config = dict(
    translate=0.12,
    encoder_norm_position='pre',
    encoder_head_dim=64,
    encoder_bias='none',
    encoder_inner_norm=False,
    encoder_drop_path=0.05,
    encoder_conv_stem=False,
    fusion_encoder_norm='layernorm',
    fusion_encoder_positions='learned',
    eps=1e-08,
    precondition_frequency=25,
    lr_schedule='step',
    weight_decay=0.08,
)
Rows from block 2 of the image encoder, named by matrix and row number. Rows with one number belong to one attention dimension. Each number is 500 + 50 x the weight over the matrix's rms, rounded and kept within 0 to 999. All counts start at 0. Numbers have three digits each.
# v: attention query, key and value (stacked) (encoder.blocks.2.attn.qkv.weight, 384x160, the v third), inputs 80-159
# proj: attention output (encoder.blocks.2.attn.proj.weight, 160x128, transposed), outputs 80-159
v.34:572442405523529476557527498464478516445462527452500516557557552515518458477510476465508470473509520481431544528547566547449489559528359364473489519467493566561494484543469444495515509524504520474521470516497537521408551548498521550463573433
proj.34:518542509421492497438430424524421493488502483417458399414571438477449417546501492464505500439516413475500458496516500538504499525455567577610519404528467439510450505425488514450506555488564523449451454468512466420600441491471471507432516533
v.35:478547451541463467496496440549468528430486428488428524427537472489474456519480456464446448471436514561527445482548433478496568553569574483533416511510466497441518401532529459568443478558568469489477516467422456601451436483537520511499479528
proj.35:522519490515440531543537489521553452564471460449495496560454509600523558349425509523481549494530520451502411509486463444483539482585456559559504473534480447380587560467504412417500551494484467516393574458538541465476554491495463415462521526
v.36:472529504558570505562513485570456520531527476505505495512559556538508411411452428467493517495498433455472526541487534460473468520523460457560527485481445519564435532555545573421544516531571469541533426498544480498560475589476516465583447500
proj.36:479478487447498473488508516440596518566478511522458514484537506527508524473575581504502537480497554510512517447514521596492519476495590518472482552459534505553576490497442502577478529443490528422514559461574561487499504501515515458425517536
v.37:556528527455473412533430460476414463502523471511501496558413568492520410484583478551465514570594506469471495467503542549470529535489476488470412519581444460521442542435518494389523530504477421428481479473495551476515476487441468526558514553
proj.37:490454557492531567518426516535612475516483460559490503433505437472489582555538452506528520539487515524525502551510494499502481498517469513524543452453614431559522548583537449528465508547555568561570472470498518540458530526488581514495526570
v.38:488598480532531446574417489453460403498498419499461544492504510553489463462430539520503460513468413475552492514427545528497635467539542419472502474544494532432506524476535519468463493522495582457540558479526470526510492453446483464406458544
proj.38:490495419594475523540520495541531539538498441491565539515481472528443548536496551545531442463534463529512465529571492482470542557567453580552539468561555418449560513494443447591384460543564446484534442483462448593523559546519494489477498499
v.39:481480517501524489517566488562471454467472493412467535458460565490488452492487517503510583513519439489523532565469410467501489456411496573556515456517482496541582453490499471507464496544481589507475518524512494499560494521512521449528463490
proj.39:548495497494565488528460533514440579532527549584525496508526531539509499482490454445507474501517476571442516512512582524483519488580511505424491476490404480561485502533570560545521566474497448488504518553550489532424487450511515535497470441
v.40:528464483619467557575420468498498538459435513501391461569477389548522542559503451568489436491644519497504445509566545472487466516545549536481557518506531514461605548442467486524616514523443579439575550533478457476588500492479496563499492509
proj.40:423509539471489499396552466496546419495587503376507480516444518409479530516402558482458470495440550453486500464437487524554535460434461395452474441538546556536500497514479464485456463443411490597438549467453446465474400538552522454547455544
v.41:560471477448450479494508496500478463452417507485443532506505506617456502470533516509489524465511486569551510439584390516456461515464531517483472473574544592463625478546510510557447499524571465438516536463501511559539499611516458521537491532
proj.41:483585524555539564510485499591478464468517570477508382518485462395527497560501457477501466494497487492522427525451542523536560496483521489453567522419534463464462542488507520524485493487474497554449481492488506447499523397534544458450467513
v.42:453589474529455457538579549504577541506493441461477526462508531387537435582484526487556519466451531514425446508446555482482532472575472516578511441441495440538475485483496529512500517433500520496412482501543522447530572460557528410608491512
proj.42:527415526468484386502498565535507483549492463588545503442431502608494549374405425461426528453566548460517552459606542459557434404482516499570525447523442481413535480542568495458500433603492500528543567421505455508464433462377509566460450498
v.43:383617513542417595487552478504466500492536468563453477504483463485479407524509532541562500545467447563501536520434520470547429482478424553495503488470535485485600479514514489472502482620469544510528518498509523417558425490512432476577441460
proj.43:495508531475526521435395583467518437587515483523559496434420487423474556508458557438479479505548496457496476480475555521460542460524484386397432448483445533491481504526502495528541482460411469504555464473578485531470500440455536494406391501
v.44:521464494638542451424496534570473509475508461468482496482482458477445487539507533506513477514480561527467486495494501527453455510491466468491529467475494464510512489514522507439497440543497429448490497473529482381587497547502487548514558419
proj.44:484532540447502506550526536537536506527511562558523425539513495548519451536575430455464516545526486530501564468495548536576500494555530530540467514539515493540467488455571564545569515499532551509468577568583550581472481435444474553516495524
v.45:531391479440511380566515511560499483516484471417483539543496500521448532493533455505627495566470504423542438533501445499450521467488525506639537414574524540509461569527422496480400494400472434465503527384478523530560525556537483556475536598
proj.45:609518518565468535571515462533565564454520475485480552491520483630452564530584481475474482482553524550526542432526531465579556574476550523486492630478527519469504419460537476491446561527553459518559507523559627463507508527467614450544540509
v.46:540527499529421470443491493529546514495469440526548433446595516399483573460473529585549477467458496473519503468503482491485506466441522515523483500494503486503524460461507513506506496489503586499513518487485569513429456493555568519494504522
proj.46:513484451479457460508462550462431512580449572526433520617522546553517467502460490466520424499506527581476514470515477570580553522535538471541502447491506507462490475469466416456483502497480482441498534561546462503551479467495496519477478469
v.47:542432512537515502529491529534515506568502474486460563484482442444531506516575450500470524561468521495411515568517558477508467444421530499471527433461438486448594479476471499560524528495467477573515559511511549537432531580445504509419548487
proj.47:531534540470535457496429466464535519447542533537579505532464517551489462450467515551483523510545420502543516581459505488497501429592519512533523516558515526512471491412455504474445487534480479479454517463439459494509547535559512541553459490
v.48:559454496527517455518505522526512489431479501516551523486511566483538488555554525497496520500480485467500519539541503473516526484536553527481528593512578562523528492528449533567488503571534529482549523498440516592535530546559510522564520511
proj.48:461497549539425531462587467568556506487459552461486564585598445532539440436435525517490481459475535580502465437544440454493512500558530513561472522490456510510509499535564462483460545526491436468488476467567599485525441480466503471412524497
v.49:589462396582532455490540514593420461438529533492451548480460421579470597480532514540515546501536531612475462461593466529523448512421508474534462418432461525509430406501540532529542484536506429463495474478522482497493493522459449573529595446
proj.49:495557553397509501564556492500508463564568500561457449530494540432540478501515501536498485473415530441553423542425527472526557511478500495562514512542526450572545574509480510490530509435605514490574549577510496529491464468539587471439499497
v.50:526435512523431444459492423484543489499470482462477503519480512438468445465522656484474551467493486554505601557482462460480500558558529422470523519533520509429485462479479542486521486447505514491432455460516485473563565496545458497546494511
proj.50:500545400487472478572424589483492493478510446572501440474505573485565463440487418529482473492452545472470522447488554441481554491497447568549561498424469467400506501533489466454420605548487472471605492505446538433546485408395559554425487612
v.51:497516535525510481512578479532472530480502527493569491560473486619467463484503522455422423455457504490517489481531536442545476471547455527436463540545607549544436551544491441528497531494519537529464555506458504556564498573436568548469547504
proj.51:424522501473471533541523439431576462527550481411499549547457528539559501565456493569537552458443555515533443473515481535550470532469627547473445565544482446380565461556542495522437531481521498463545506469501466470471540533553407446536504469
v.52:503491480365512519499543468464444513516520561539416518451521455472502593401407540598593493538520462436517561504470489447566425502510517520509465417492509536517511468510477519497529477589435523530550548518557541443488433475427444476535457595
proj.52:566498499563494522468483501579416530468578456515519566475479596514451520548604492411511470567513470576405529415454528535434537467468475502468466523527501458492502472495540475454433565556507473438489480485412426504438469493459532425511542500
v.53:481526519543495498506523477525422539423574555499508573497468460529439562525466450549588551506481414514505535550489507550490521455486546485502449451454569524510466551482539508497525573587482520535497506479454455583497491544463416503534530516
proj.53:546453521449585461546521616510492528559503470500496507480498503441544506505493488539456521528537517496484451510487503471562562441524399502500540470484445554511553475486506555535504460472403538469481552511517552482444568465493527508458524479
v.54:473494490534466447536508482468435539461503507557507507542505556593468471488426465460516509488470538544475447497522438519447503547486523489490438576519513519448395551548456451436490440480497439445461527479489486387548439414443473541446459520
proj.54:478535481443496546525471420408538406565501385463504572497467446526594487526516478440443554436472526447514431483490420447496512483518541510555490424523533479506533497484534455516524408485447447441474424533553474591482535547515432398438515419
v.55:474512522511499510515451501445531500485463525533491528503443419567518648520566449550470474522444513544492475540540573525531465501442439491457531474519497495452474464430405497507523558493477596469421439468465435539472417533469467457459514506
proj.55:547491527406481483460512468401547528522601464441444493569484501376466509531492579524523464493489543417501510412512528471439481541501478441519459527453487475515467466577530501444497401500496432512535527573467436451550467462516487513541468546
v.56:471503566566544565387484606426460523420550520565466504447529450481520549484473498488560471429474631451502483507528554501558462517495484456480546534539474466570481398559454523481484511442520487475552468538526584560522420509552564504487535620
proj.56:574484544464476464559519391589502415495458484454453582567525475484443497562431532527469511554487476508567502521496461450407505458471524472535491560470538485464495525508550490569485579527519534457415544547492467481509540466551445448477504493
v.57:554469509530497481398462476486512506461495513515531510453521491504432511554503445540569568444499639532441441519468505486531546456469463562586501543549446485538524445532512540508502503495500522392515636588452463485538403453515441524492461573
proj.57:487593514493504485581513608415524472559579505541472547520451515494484616501483551497468423518449483511541444466544482545511420518495534404454476458539476476434549512517516414524484430427528454532500419490524497477449495535520522502471512449
v.58:461377480507539439447406519485541551474600491479515472479484509430543417455477450565493538481433446390508498526421497567528581482439484522522563515542460438489467556469537502473461452498495511446530433461473503564421472444518458518505538487
proj.58:544531504488475551482515518596466473560494439539449578504514546486515534400531495444457435519541524563513484478496494446547469513525482493438480570524554519504490453598523444503514545542406494476487559568526584455504549541459588457472521449
v.59:492509496484491610450465436521484501523546486525509493535491524442510592546538473545490461470504518520467443532528509475494465538553572497533518489552515485551547461517477478559532510503484445511526584494463485457491473501515451549515511526
proj.59:520522548560573476508573555479522490432486557492475503514524494555527510556474537551512489546500478477570532429449494462456490433435468422501466578508466475490450535467513519513476538497545479520466479561547511526549496492503482492551468514
v.60:488534531396484576507528489439455527515537470415434510472544528484565387489496411418464506477427430530469499502497540553499557539516564457432459478436480471504496469474465405497449444566547521547530541476465544474514536496480504432479551463
proj.60:501550436555591407437472505543480538571404374493483437543516461463453449433471516540489555465504491405458433508510446476447437451482447510538507462536454583456464465464513500523532516514374522419303389549565430524468473435449435502488486463
v.61:484503419506620495528515496525550494510549514534556487441419468569529517543427491516497494521563541499537554514530489514496505531458507508441471425472540539465496525486493472505554410490479490544504514544573589551452521450474528536442523521
proj.61:488410614523480473481499493515424518464472507517485500475477495525509472535583476496508603525500495483494387526519498583463464496476505480521518580533486498594464579503516532445488526526425488456549588487442529521551487584521478531589480442
v.62:433570490561454530504532414493445463544574521525524563524531490470493478521494537531456482463532621493497502540467500445574524475474456542504486485551461513480497472467502430468474398510484497405421516484501502482493486474505494552520472607
proj.62:532458572445465471587469586476515539469505485517528485482414506604515523475509499489527480507468412382438413526591598461509461503508543486503475397493552501433525438531501573521450542506543459581578465494461490523471505431503487457502509484
v.63:545453550416497511446457556492492560551569466481525389487486517454530557460585408573489491497505443381437415511518535502554484470473483491543493542547454500505474458498495476514525443528475507490518568468576560525490439482570510437476537492
proj.63:508547497524479518417483412465458484503488477521409505414449419524449484490445506439439516474497494573512593465461451507513561517467558526489483507493504431509449459444436563524545604457468488425482404595529468429459463494404507497488528444
v.64:525468482497453557450448515408554501488603481524529479478537484437330574613506497616523482500611534520591375537543614487453465440478523608497421437539606507489470464476497492476481445450421577489514587593493542442461595520457448509515522491
proj.64:506525419438533529522623593563427542479517547477390597486503506520530580394529558537496482572519516555430468481461491557544528512458553480556512494513507484479535515443457486537508499444618394549448561522571524492469447507509546467576560514
v.65:464444394561557451428476455547522604468516508489521608541498434461474524442475462516464465405433521456497520470527565558595472484484470521574570389436557512569566426452560533461602446529448439499441472480468520452516377491591584535463550534
proj.65:475469544493382500518436484611502529463515517558537492465432607616486455487551475550496482476508507536567459477482489497539509558555452384519509628488498572507466469572450381537419403546510509488525472443499516468543588469497434470456430481
v.66:535540418486601529525540503502503517517510510551553522523502518496532567580544585566490482446446447464471594453549464524485507514540488500480476492392434543492570511528471511525514507438509473597556503581464567435589456415461470445470494491
proj.66:475522542568527469483486448531564495480481447503564526537493508596412483555455433480471532491521475510468547413499482535411454547406427476501513460521465538543480422564464560457558599619484430420475470453510478506431526512464451515407472489
v.67:539442528525450422515490439481480475432500392483449521451503494487416589390547605508525529446517493454524555486442488455562404476499526444480495495434427523535553570460482540433515519510567541489497565478483476528451584521556579481586586421
proj.67:538529528494480541582524496538530599492512548597483589497491482562531550532461417469488575472495532544514539357538503564467521595563435559519542556421556502445427497525483483530585449528464500553476476502469499440482396527367425631431487532
v.68:530458439443442591525472501462417472515519483424551508539574481572436426414556533558434441422488501499398501577570443494573615509366512464499510395500400508423502560557508404554560516564507561510533556438567455542389451308528470411459608449
proj.68:508430547600557467546446422563527516473514445553536539522494527479515437545541501350506578562552506516494522477494613521501501577651436542495547567442519571454525434534566436484510591558492553472455534399511542541589491578493526620566455579
v.69:431598456513453558392433442454485450440504525480457522481603518491555569445436511485551445517603450403548475511492571495574537563499458435431534468530508626573507562517471519557564514478491447447544517434525462640459431490549491638609523518
proj.69:452518531521538402544478457524485536511473508484509496527519496523509485491504573429564557457580571493599558474579531543476504501538542584520385503530529490549510414534572491488423518575468565570491442499461528428567484527522524357449454462
v.70:521508532509517507440516539500413582480432613511518462485476488480541470417405450399491418504390549504404525523515450511523455441547572466556528536483498493507474485465489497466520440471479325468538502398578553530494413549481541419493585532
proj.70:433542501467400428397443472444407534532477456592539489537488526569459434514495445580447526418505488544598495413415571579425455577497422485523527474510494484408543507514595422579467508467576521584471522599432460432517639534481450594478385457
v.71:471558411496443539545462565504448453432464520482449496432444580526573560536462514561504560451456498493453392490453505635458550422557613426512613448523507566496548599523483537407534511502495498483571486526426454471523506470405503441536428438
proj.71:486496430473561412375513483513551562462552545521507507505527417491418502422490482507486489534524513499531582475473424410467418542548437616516378475509563456455508473505448493581400434508441558579353577432541567515480498596623500647519557526
v.72:529526489533536495429539494535518552547468446435491542464523440512641524423522478476518427497583421496546608545509512458471562489484441462545576496572468479648464457576452512465466457477476511485603583591440578462568472422471589539621551616
proj.72:430553476498550455558485386551544496491422411536452571511559568580432525459557510453483557488568473594525512430474493541530463564565452468403470521445505557569525472440541437509516616442533528552468563587428528555514473530513409417442587348
v.73:476481429416471430553561514432602483590563508528428550562530566483607654476552506423572521488515483502507459590454506594499454571557529517459551574479622554485513515493477485422564507611553591560574530495495427551544564578472472513462532447
proj.73:572526596488555566611479402549483482518548569548567437489557529524420322435452484562407492576598542487559539507565527490527567520490522576597557395549507470523550489549561537543454526492465497543500572425545477500488516444575568508580617578
v.74:498562478319478569447533526606582515474446559510533486524491490547445543550535531505503448533429573573404524477488464601446512524499424470397569546420465552396511479654413500511409600464463471549436552444557461455551458430451586532404520523
proj.74:550398575618511477552445475382410622473500421517473535537488550446421574429483450461458522464512442503521503529553470372501467479466478443618557515484398407502539534492518534542566494589483570414505477545505430542467574469520497519575482449
v.75:471540575426443518488511437539541523536489540525563553552409566545474457537576460526512538362462494536485483444442574520473466460489506449572478432582466482456588552519407454506417524543511475454485510545531449431513484488449479510544529450
proj.75:508426355599545432444451544494501449448507554467523413530493501509469538512497502378483502620536414545565501467585438528512482592548518539435509536523511500473445420492480500457528504551494580532515498468464506550558385511478465554580451504
v.76:520495560543528571431551512563490511472443510628481514450576516533510505545533594502357446476499495518509499429460505584545479447413460447622488553535401493470583450528485461412447501443544443429528559510514426449615512443488464448447505497
proj.76:519460459383481471523440550470491547464594554472484441493440501454450522545488542525543516603473553601410581496530589440559622577566499605456497471536521443473475440536507469515514487488561515586404526508374493533367451544462491547603483465
v.77:537494446524526480524531492443554470434496557535495526551516472467520535517436574496429567438478395468549434507494512632463498465495548499503500520418530527439579496412536492517510433533397477490444492466481486509666428470458607450531502538
proj.77:535462532479533493461541545630496603546488484450474508503501539494484427488629464559558493518440521458493478544561478361527575558448413534586492424547493424470462511622450492433469559520453464456475497458526499508520491522557490468470527493
v.78:448446442422464442483521635457514545506403443540480472446495507478522453515498469497493453541449540674416514561460504537529464520533542398451556531434498513501481626549429514549466485439525547482419449529454457476586404512502571403575537453
proj.78:487487473552516479539525397573405574506547547526567622611556557435459391441497472493501517435425498375434466582494536496578578481439454541553521481524554424502486430451560425472540520563504411570515508486488465462524528510427415578440554506
v.79:601511447554556393518560519484460423431496460553550456488536554440473568437541461443519418608476619507473396587506447486487406430474532585476484450604483500504455584440486433539493524481565518514492377496442536594533567464576504507500541624
proj.79:399452438432574508557458469542419565486498506477522584480450405488458387516397434550468584436541531357443590509502541464484568499486546526565564470408522526480438555486611548489513500514448418528499503522560513526440485447428465556523481429
v.80:482555384522594495475494573520565517606530522489608525431461540531559614601559606465507518547517497504571508540519668599475464435402423543430537476648599349510519493516608518542629481544651445551598509580487438467493447570466325448499470526
proj.80:519505480457529506554515391538414424499534541594421547515541478475509516444490439580512468496488487539460457517429549483477504498613557421562425477380616606560484516436437494445479468508434579575474524477523621587484521511516577420431606533
v.81:506541425541581503459522512491491486490484561373510506472444486456402541469485394503593493447505560430532409490502478562575619588521445457479344401437497483496446431417433457449558589510501452526443405564450562481470561485441468486499459430
proj.81:534468487606417502495507444542450468458429409513600478482493491469590499513635532502438409481495560464433489424425479534477348361443461445544487490524476542561526565546500445556493540527520523308555501399566535462416435442605563601369470558
v.82:477459453504533521553577524550602436510477520463453421450508441505617525429575483531511456499526436519506584474432543454515499509428481415507607475583542507582457555538444507480512453478507494565427501556444512455563582507568466576605562527
proj.82:566528458499475444519501530478512528559432577521583531550487383594362537531514462569469536472614476474523416526472461482323469538574515433525476480461468497519536500475506569601517474498466507477505467514626519614434453461497408467431529438
v.83:570504547415456513588450446524591440557524446486491466600404563448484511538609457539549520444485526556570515476524538524456580443563601604566611386398468422456425544464514524577444455453553545497487370454494542538465476418502473512527483539
proj.83:359447481579556498388527477434444485499440479418561484503560453476535472597430513491489450628416569512536585564457421457566411529440530537482414521570499517509539542548506382572483519421487463532539605485559574447508507427407481550557470584
v.84:484468431497483486603596463471517484572529553497577525523465597510605556421480481511504479510428465460418535525415522573442593473498525530481558529449610467487408501597521437454481573469577464591510467552448527478419506483480468472464589437
proj.84:431429494498505553436340434497493492520451471580457530478558453579432334562436510529474584507525592521553423456528475506493539535459539519497541479451410469568610455468512488539411457461492506502501514538525494496590608540419451516504587490
v.85:516440502496467504457548513578391395538499469482551473459483569501508552492426471459546522505515547524387577480455517590550402480524484570533494421501468596527505545497459583585511470479562413533474539408591426474495458544377375412514416425
proj.85:448593439535570534495425376529535587479514554558441488607520508581476401522483530480465543451513439486524463541480588564509576511565539594462446468560613468477457444486584470434505572563444556604481487518443526379500453442541523599518495613
v.86:487502539521467468508494571457480527538538456588355561476466471571476459527573446532543523549461479469530483572612437476508424482547431595441516524578425545539490494623428393510473505622529582453528630575534493479495541403486443447452437578
proj.86:546393520508506527518428546555504450431475545440513522359464621378525572394429571484474397595601500488443489610571528556546516557535578443436536494528496539423492476361543578393495422452533470532446479501416401572417422595448571450597565442
v.87:478445431428541509467519494486543470515465420511471445483528501492548528454476529573480510457490454505494467569434457439553498611541559559483499525463528551552546503499417515530559497507481552505499519503512545501500526461452461367597440366
proj.87:542501437505533529477507409442515519522521497399404492471608465518391368545514510451593468436476595467518507440578625539402520380383392543536399499482531454523462536509600533536446485518499543419566573440523435461528462450410473520408507540
v.88:552508434530409579470490423578488486446538367465527467497452508524467408469474485531303541606518553519518493576428441512465475456443500637448454480515556534567464466598448553414358465620453511533526589507583481525495460507458460525500510586
proj.88:447453511429557509493508530428532498437461575459429499615499539438491570527519501435552566516556551470491556547567536615476610536509511395420566599466465508344612479417536550461585559516415498505463489481444538535604565561467595430597498427
v.89:499479576569597512462576489521450631521463537501517569576450406446463535561455489464526577502643504478553473498505520475563470506548538437546508501575415501535489386458533544509504529512416452409472552541520481577515502490569436447503478498
proj.89:579585408426446507583488524579485444486545538513444486481493459583549515486520547557519528506520517408468508462436438485425478625543447551437552434484507498479460517382545518588651493431609525554518515522422533519532408598476558504481603480
v.90:497472538533448520448487503565459513420544517579528467589496510522534556424511464434604507576525435446548445462534439504476652468492507452449509490454561410491456495574404478454620488571489456438396377496435602476413485492409427508515430401
proj.90:422504512551542476472455464519433533622526445543464582486514479377456454546531503494389507507469563488447616465486521461578448486460553441552499538497539519593529466489480562616445520413601563617610543515487447541397500455527575496510573546
v.91:494534441489446526504537607429439491520466540469518466525495558522624438465514385511474426621355556473484482588443407557542402476530612487508465387576495458517446449521565433452443410496564568619522560562498523457553574495496563520411508456
proj.91:619440480522518475545491418565516398431425517474520529416508534505534496494550482491525450457546455434442487501506500498413579572503363542481558479530490560578552591398522455518487504389460435409416480523488464556506482506485489550536404435
v.92:502524487479476491466476513530493410536441504507523492462485425477562481412556484467404470414504463563510570617418493512465453471530566523565443507530514440477469501585523460469489518536498445598427454597438489485477488440493511575538539432
proj.92:517486426512493480472574498460547463530599558492458523557545436497553537505514536431517500598511540497501455462475470461496550473525405476439432479443521492526566412492555491483484477382541596406450576492541525448493567548445493495472473558
v.93:565545538449577557507537459510428583416603568473441464347523528495509558493503464421526489479512388516495588461437529467487485426457497512477474467444474528474517532637599461480522428468564591452484465451534503538439553524576539434434527495
proj.93:497494459550473487527466538451471440547492533588572584525417445568514525556444505580455468488504522473493423527478565483524569515527546368544461578480623434599553513519391475469448490610453438625524559453379402482496491618465456543483403503
v.94:519493486528430576509700558467394485433551602485564449564517548476520478577515422471594519523405613374528470709500461485567475543453571421459623490537425504485508595408463394493528398522492493423459475558495496493499496518440484499526522543
proj.94:486500454535550448513377420526536531478442491402578434367398434424527453480634475471457394412567417514376497431492503536391610594548479510472500521559487474417402434588625542501385465477478469459546477357484509616523533450568521507461474428
v.95:475487410481413553492496575586470515511425411482505443516523507480532436479522629393421453487517487509513559450547458471478551480511387422502609588442482487600481542535549594518490512459491533464463537510503483575452530413440528564435495497
proj.95:516588531444493474536497402514503524446496526634521585459426488518487508529439384551459551502587473495505486513448567475405433565500516550491534494460430448529533421467459409556465389465478412511495453469500579478419461614516555513525549395
v.96:573529542439475537525548477449596506439458448493513484521314508657480484481482477476416548548501424459558581537483511426464471580459527575580583466592520483544553513545451593469510520484595457469467501511509476516520474550522546469592540490
proj.96:555417608512561542471548503539499549509488495574457502525612453362542533484481563518597436542463558532576438434573509551494442448464423362458445513506579447391477572499561444479441497668466547445493563471558518482602492549498507552433477533
v.97:487437452548464489546447492504394473532499575553484505485515530394525538364446444419579482495504434599516445505449453522568556535526558398387467472514521524522464552461447422498600460483471492532469499572536424580462526497381579438475479418
proj.97:491509530514621520482484442552450405527532504468569550519601458440489310587623498492457577504519467357451525502527526434479536513456546557544504475482461522568459425386561552584423516438507572531575400491428464531489419448621534445473587535
v.98:542530598462484530503605447542483547514486501518530506452386449474514523450553489444537560552512515548529562527402463497596424531608518490510492568461440439515514583492435533491599586522490504514461453508453482552470456560470561551505470513
proj.98:541490506497575411592380578490501514438515504523530554638580534567496464479540490512436458433484454407424531564527451435502598470463493457493625446573606582489439421433498547533448334522493515545503482546523478484428470521495450439507470567
v.99:522525492520513533478443537481536483548484409514463401564500542462436572596502464532489488461523540416523516518585522406471453490484427439532460597547423457509450549562452480450424428431534545510531435475588442520546509578558636528593496555
proj.99:515535507471509462571597579354516509409581523470532446439501448500473534465465596476472501533481468609444551543465532430428543455496443542480531539500489544396443513486560514460602431620528535460459562497485574500473479512507493530471451477
v.100:366500494451506547472588598475513534521521576375480483505528535493582374385536537505581592475404672479443452507512515527472542541534527544510529459493478492520490526575594577491510612469471450552610593547573547488568468480485449510511560539
proj.100:486449490555432463479503388614478457512411533570494615500568504510533419535478462541531393474622504485464537420543484635614500577591482429541489527444467585418483450462496413557507461513563499435395491534450599583480616502564515598567415416
v.101:531530437435409531472452585534486612440502496510466452484554517519485512534486566555374435463566486516455523513572513490531465391472487518439511400502525367505531446550446521412502470480494371562394452454537412532460465583574487469523559546
proj.101:600495544553487541498546432528475482514460473533568471456464476387513466418411446411556537576528520476511503376432528515496486516470473421524481546536485549422450492496543472522602514543565523468540498493434474522468597523506424474484457453
v.102:464439417588537540535601450537506458508551466529454506590463544452500484538470508590439614535481446469472494532433504599536426469485488609526456502504491502546557535586523483456547452561505535388482442488507631479438518442404444507459434369
proj.102:511436538464494425471391458437552532497446489543473582440421454563466623546517545501539421474518426534493486439592401396420512549413501453497558469508541412407546503464397561486395436493561470506487478527466457430486418559512464439475498595
v.103:555552570534620401565491554472484517378535522452459375496509608503455602573520500460459490453411448315622467433444496579391581463537467482544410552368572502595407421548449484514612498587446534582520431379555487598470475519556649546416443511
proj.103:547525501537404493465560491419540610522502445521527483405447355425474575452409569532560553515506601506460466536567571328557486487429552423449511487538442415425546647532506497513365457474484540409637573580487388501437592487505455511550529518
v.104:408504469568498492546558446498500477474429451590481405534460537508522498514501590485423480515556546433608422490468435521500528528394438473556496487522600433553530437546605386520508497476484505493454443391493563544544406521561556485429568369
proj.104:550501490519481505443453576407530478503552532507548453400484493456503476549445533506519507594451500562454600499466500379643502401515465514539390563453385484497526532495414562392439487560469494583482549507477456444456547544458516502440454522
v.105:386609589579483446467498428576446523564439577579438492512466469528448540606446487382511491532566487534551595411480554580517556476412511479512542503451541538567450438435433526418602515466496411498443369524466476497539484538492650466516400432
proj.105:647455523499603526512528541516492549408516512524469451565558459414496398469590573471482437449468460532513465584389447433514464447533418461509461566513545519462461543526544663467539553533449569549490533488570477510477531480564481501378603486
v.106:494515521519461512493518445511543429552444416508560549502592445502534505503510480522524463479549559506548449490599564495508609582451423443443479535581563459557492508449433462490614558615540515509496535482523525459596510475540569481525480506
proj.106:537501529426581421576555600511462536479525483482537400524469567419536525545507418495486432503472424531420500499400436440527510376546522447596565552371478591463510479644520535434468508466425507408587510561536526536460565498546464513484617471
v.107:489506494575507489370524476375418430470587487527562478493593593582556472483474441491536494572428560441509515499490514520562492554506488520481448512506464466429409494542500520425566398540563570491543544531500515576491509471478491551467472574
proj.107:433537601465398542528493510497523454492529493404465481470461365368539613406454565457477510464516463460604512442507392452444490460436482457492511507524519599456641506500450394450442540462450451537504517473415519442519520432570555581538478413
v.108:552382410464538473454546572488465521600504461418496543552524521513450573477513413545642441413461481432449531494529484388649401571482417501409486439554416531487513547470463459542490565455636558516550469459514546477469485430446488512429474406
proj.108:437556526620446432582458352563538525394487492549469475450519497591467464480484515373491460433484462528452412600517558546516555528513638481556522528496525565652454466553573462391458434564505527543522524563460556511467373549535455497530420612
v.109:452550503519529526452533560460508523378597396549561522510476536528574559483458446561550464498496550494520375473470513468385497570499521508562419460407532555528584426487429536469511471372487400466540575463540614460543489532510506493491502484
proj.109:454469441480451436510557600516478457562405536490473561411520552478460528572481588399510565461521522562537581407557424555602433441439483602539609480645453557319468534580517472458409501566539478448483446582480480498477555500474490498539442451
v.110:515465434414509505572432487481499480608498529497454399448484407520648563477535570530403459451566383448441563470566398513569455550459522545493630531508518483490518504515658507567468473434458529570524538516443478547466423543414504540461481420
proj.110:463511518487502581505365465503586471443440479541503536526512570567333477471479421433491530489504496540542472496545571413472549529543488473431430492495507501581535431540380467384445504543436544518412471467542480465528495546494427410534454569
v.111:452432447525420593570426518463414519472559451505504436507442432525469520531523531495499472471455524553434564433501486507495504516491511454481337476435480424476452538499524549505605571435559506481535542466417457431512436458396580604480519531
proj.111:501499552526605440541593531479496515505493507554565541527481538524613426479454524506500489538553503474446494483538492484485506458443452534497628558493440550533528425481393453550460439470449465521494473424542468589552398481504490473501534489
v.112:495476513528463505436475583498525548476505581560527477437570436472429535447556519565523366542441597435381400532495439479460471559608513443547359575493457514485461531599494493511416536399449391499438449493396568530522399529447476577506582493
proj.112:429435436474523491540541480531459532574491516454430587547474588514533434478450489441545588514494503501468670407482572528514474485436492570516559502493483467479458412406557525540539466527580493448480526507529486553416560468540549429583367525
v.113:491604432529405596566525528420516445628582501432492463406505485520473508537534451541495495523436546451473450480465522524435493463513477544461459450530512482454463623650534547458498505466567500407517473420458489451527530494504493502475599502
proj.113:437426555508508447401582517476351454459522370429535542625460566473588534490488525495571464530447471519497499577513472515548529497501566470463481555518464522509565552506417479569465442589409515589425561521469537529501439480554488499596421502